A small image classifier, trained from scratch: 24-pixel images, activation gelu.
Rows from block 8 of a small image classifier, named by matrix and row number. Rows with one number belong to one channel. Each number is 500 + 25 x the weight over its row's rms, rounded and kept within 0 to 999. All counts start at 0. Numbers have three digits each. After the name is the row's rms in percent of the matrix's.
After each channel's rows are labels from the 100 images, of 14976, where the channel reaches its highest value: "place" is the part of the image that holds the peak. Only what is clearly more common there than usual is listed. The data: rendered landscapes of hills, water and sky. In brackets: how many of the 100, against the usual share in percent.
# convs0: first 3x3 conv (model.blocks.8.convs.0.weight, 128x128x3x3, each kernel summed), inputs 64-127
# convs1: second 3x3 conv (model.blocks.8.convs.1.weight, 128x128x3x3, transposed, each kernel summed), outputs 64-127

convs0.63 104:484516509484508488482473520472490482480525505515475506490527493466507532503509433514497537500538549501494526482474487443460525433514471479526486460537485470514490508487508529513495493540522466
convs1.63 103:521480485521498534527496499498541523472479417492502509542481489541513524506519584495496454499494490502505484487502499551489471458478529513562474519515495504474520518500535504480489539493491522
place: bottom left (48 vs 11.1)

convs0.126 093:490517524468484473486482499472521511516467484486490550544489457511454491527520482475543524473498536486519498480444521540512539447472452511474493483539489504440500502526514522458518455539523484
convs1.126 088:510487501468504507552578514470511519557513506508528454501473478479513522482456510510509506484480449494467505482528502526498500496492490476505487496503514500514473497488497487517535469525540479
place: middle right (41 vs 11.1); middle left (28 vs 11.1)

convs0.78 097:450464508435541529518507522573498520521493500517533516538535480467479488509486516518515519482480544510519487506493508504479512478464481488528508518501536506497476493472506494490497503536476547
convs1.78 095:476559512540497511500488477479506497494514502466450436554498458509491545477481506483479468481516489527491471477491465509497491511455479490519446515486482479539498447475504501529469497524517478
place: bottom right (32 vs 11.1)

convs0.73 089:478577500474470510457467496465516531476534540513461460496494527523466483491482508520533509508495512528536484527489504516511486536489469497500501457522508510442500510494496479495540558468519484
convs1.73 092:490465467476477528489486522465516501528510477497506561509493475520477482472448475499506507467471496462463509460521482535529499504489485537500517501554522492516541469510533481499507492533475516
place: middle left (48 vs 11.1)

convs0.42 096:475485517455497535560524579490494534460518509494533516512491493526527556506496482492516506464475525520520549507538512482505470530477499534551495548546510497509515504522473548509492503485484477
convs1.42 090:488539446509510530523571498477501467524508471507503471497501460539537511496456497522533518534506508524479506460492492501533488469468499474568505491508484461484439495490499495519466495479491487
place: bottom right (49 vs 11.1); bottom centre (32 vs 11.1)

convs0.104 109:488507542468482509499497475466471532470519485472508512471516526482462514518492516527499502484498465508523474527532495467482494521509488485517522491488479515458479496498495509485493484510496485
convs1.104 094:514503456502515503483502490540496509485470460532459475467505458520473460502468467515521501484497478464529478441458500490468499529468528465492469506507511448499489490501501531508471492517467507
place: bottom right (48 vs 11.1)

convs0.8 091:451521468509494525477485489484502512530552512445480519524501504454503505529522509532500532480487509523533504468508512520548482505468506507492553463471490534488502470472466483492518476437500500
convs1.8 096:480481501494492508510495505564563466534489471501509538521477490524492522526467504497503506540490526489471510482502495525497514502514514483492474500497562466472472506513553439537493510497462508
place: middle left (32 vs 11.1)

convs0.23 101:512498468480483519500474516458496484486470503509484477489492504511459517512514517500515527491490508510489530520486513482515461496484531512553490486512514465490550502510548491501540477503527526
convs1.23 095:500543489524486523510530496538486491502514531507513458504454567522504494497485459477512456450490471526469525506515513512471498484480542496513547485517523496531486478460462461520506466472496489
place: bottom right (27 vs 11.1)

convs0.105 117:463466484526465538492451557533523489492509490453512472486458462508495484483511534512498503469555488500497520468533541493479511492498510496532460513487483509478524435477455501502513527535530477
convs1.105 123:459466488510486447463508487520491470492484495544485507498486549507523536491455471502458512504504466501532473481485504503462481531509493492489524498451509508497516469521503498467480457469492578
place: top centre (33 vs 11.1); top left (28 vs 11.1)

convs0.18 090:483524520494453496526528522515526408551542530528516527497491497466510527507494507509505498502504532493540509502505473474530537464498495533490532493481484468500487473515474504479482450492483509
convs1.18 078:527512437516487481475468507471526534523503454499489539494528486498463508454509500527491493467520490493483513532553506535497486517529515512539485521505532523464478499511529452510546532496483495
place: middle left (46 vs 11.1)

convs0.49 107:477487499464532483490499454529461512473487540453474517496529533538470482492547519503500522501517536501527518498528484505491466540471514458501476504521483536479483483495510587515521481519503515
convs1.49 103:573468516513488509488506507500488457508476492491433477494531498502509481522493505530505449495461463498523498496501484463457503483509456474534485484505527512509448509497474520501474500494501483
place: bottom centre (28 vs 11.1)

convs0.72 083:505489469455504525503525506470510517513508470507501501481487516485502523488480533488501489470494476490503506493539467465488535573529513512489530507522509512517505519496444496471498458529520491
convs1.72 096:495498571481482520506477496516493491501484447511527482527551512525498554508478481526527496460508501530545491533477494470525447465508464510516460522487518540492454481486527535558514502493460494
place: bottom right (27 vs 11.1)

convs0.100 121:488477497471477532473503531490531466534498496490510488514485527509494497547496528492457490497507509467510482502553473488464507515514518508479475517474407508451501467472478497482497499502558472
convs1.100 116:510491494492515490490465507499480509480547488506485507514485494453485509522466509473501488499512483548484449475476511489500465553503521479526542486517483509538483517524497488472503531507523555
place: top left (28 vs 11.1)

convs0.26 116:532486522515500511480530486510532478492501520470519503516471502500425511480509513463483475523504479462495520517495526498506490508493446487498485505463478493496480441497504480470443477509514527
convs1.26 121:516479514488500454467474503523493487466516492504494510501470485454467473475469505494486524474528472556494464529478494463502481530525435523509534495485484505467502520518550471469487506429540519
place: top right (37 vs 11.1); top centre (32 vs 11.1)

convs0.96 099:526502501494482482541481481472481460497524483532512520472558473529480482555467495526514496490474478517489490443479495540515486497500476528526500508501487469487483491520495522452487499509486487
convs1.96 082:465488554464543530512472510480505487564505510522490514488493499470534500499540499536516475480487473468530501514483489530513485496481516544528500545481473482500512523498494482474509454518469499
place: middle left (34 vs 11.1)

convs0.22 090:488514522512517475510484498532486494490507465478504526508484516467448485500527513544500493486498521514493489513508471480539545459491485506517500494495467523528506481469495543476526534436497506
convs1.22 085:485529510491524508479508523544495514505471481540528484528525488474509504504499471480489506480516485505485504544500482492515505477509496519472484466494495510500540458507481526465582542503517548
place: bottom left (36 vs 11.1); bottom centre (28 vs 11.1)

convs0.37 091:520496456502503468489497523467489503495495518515458529502547508506520486475481490524499533496502501500556503527507491510446525497493507494507481520546507567499526500471556525502502507554498512
convs1.37 089:543489479489516494512514495508532511545487475485527429511534458489449493482494503495511551528494480483470538499516432485513514500507511511500508489476478466500505510450485487470513462483528468
place: middle left (28 vs 11.1)

convs0.119 116:485472485477461505505492532485504514473486507499495457533486492495468531469508513531529500498504523526484489451514478531477497491496471494493451474494451477531520459497487461460472521516494529
convs1.119 125:478468520537488483471467503517507499503486489531462505486508482480507498487485459454466509487516462480510455501452496475493468506498513516468508495507456506471496487495459516471480500451458482
place: top centre (31 vs 11.1); top left (28 vs 11.1)

convs0.24 093:468515548507528496504548547510457501527555486510508540479500497481514528492500493470469480497497477511480470483506542497497495506499485490478550522466532501493516489464517536511531512506491499
convs1.24 098:492480484512486477500484465514484519477504495495529489445542470513523464479483496490527508456477505480482513505508504475492544496577508511535529538493495461512511481488479481499526496455439470
place: middle left (30 vs 11.1)

convs0.60 123:481480488516524532494512589491503481449497488491540480527492477565447490486533518532500504496528512452513488509505502494484500494493491501510495466477507493474485489446493490468497483493516491
convs1.60 120:528467493488518510517489481479490494462505562509469499567458505452436470579487498459504513488493519514511484494484494462509508510491499500510489507469462539461486490435473479513477527516503551
place: bottom right (48 vs 11.1)

convs0.2 101:554507466487497513473565486497516522479490516530475496498476521474522457476479484468490492461511508482502480498497574509483512474498485474478494491514518467507528552467490517493526487570516509
convs1.2 093:532493541551543432485519519507527493505512535509475502487494477532529537503470542480525499481496466521505472501505467495514465478479511506494482529532516497475515483489527506537460503452526482
place: bottom right (27 vs 11.1)

convs0.61 115:510531492481507485495476516480511489507476443504495499513512483468483475480484485507522471471512495499513468491494484479493509559479540504493513499487550524508504461507488505479541472486488496
convs1.61 094:451498512440497507471504461535458481517501477497486497476513485479535509496555497503487500506471457460464492539493497511481495526479491494502505479468534532483499485509528472515532505495501532
place: bottom centre (29 vs 11.1); bottom left (29 vs 11.1)

convs0.90 102:477498482493498502510514469509539462522494502520520548498507491506437521497514475484540563542463472516514503509485521466522476573498479517524506497534514494499513521466517524525549472503507487
convs1.90 109:520530530432469518517489523476514524534454483500512493532492513513497514483489492506494495499486567501465458496527488475523469476448478494479472553509468527511475483507485477501524461544472486
place: middle left (36 vs 11.1)

convs0.103 107:505460450462470503484536516516515505522499497480527529459515508510495513467510505509464491496547496521486510458543490510532482492470458481493481502480515522568481500521475479461476524519457546
convs1.103 115:481479484500523455448473489508515474528507510483516558491513487466465509476451478440495494433476499530556490496448505493485483537489513483509494501463472495503526497529510469466506463460532449
place: top centre (50 vs 11.1); top left (29 vs 11.1)

convs0.112 088:514472537537510461474486495477527506472463535503502500536467530482474493485442486500511505510538498519524536479488502490532465489524512470542538534489502494523490553496467490527502536499501549
convs1.112 089:494562456461479504520495505449488514510520491488484489517551498531481509507488488486496514461528517463510510459509516518499482511465502520477461539516489494515519440483539517481504500545502508
place: middle right (32 vs 11.1)

convs0.3 119:458474462494487493512513517489510525481488490478492470472475462501482469458521474504471487503489528497484485502523517489512518497500478500520497528468484513542506462512475480451484501531469537
convs1.3 126:475496502517484495483491537561480506543524550496525511505540515473549494539472512495472481479558468538542470497482481493500494526493519496491474445497472512485533525499503456493472486484572489
place: top centre (43 vs 11.1); top left (30 vs 11.1)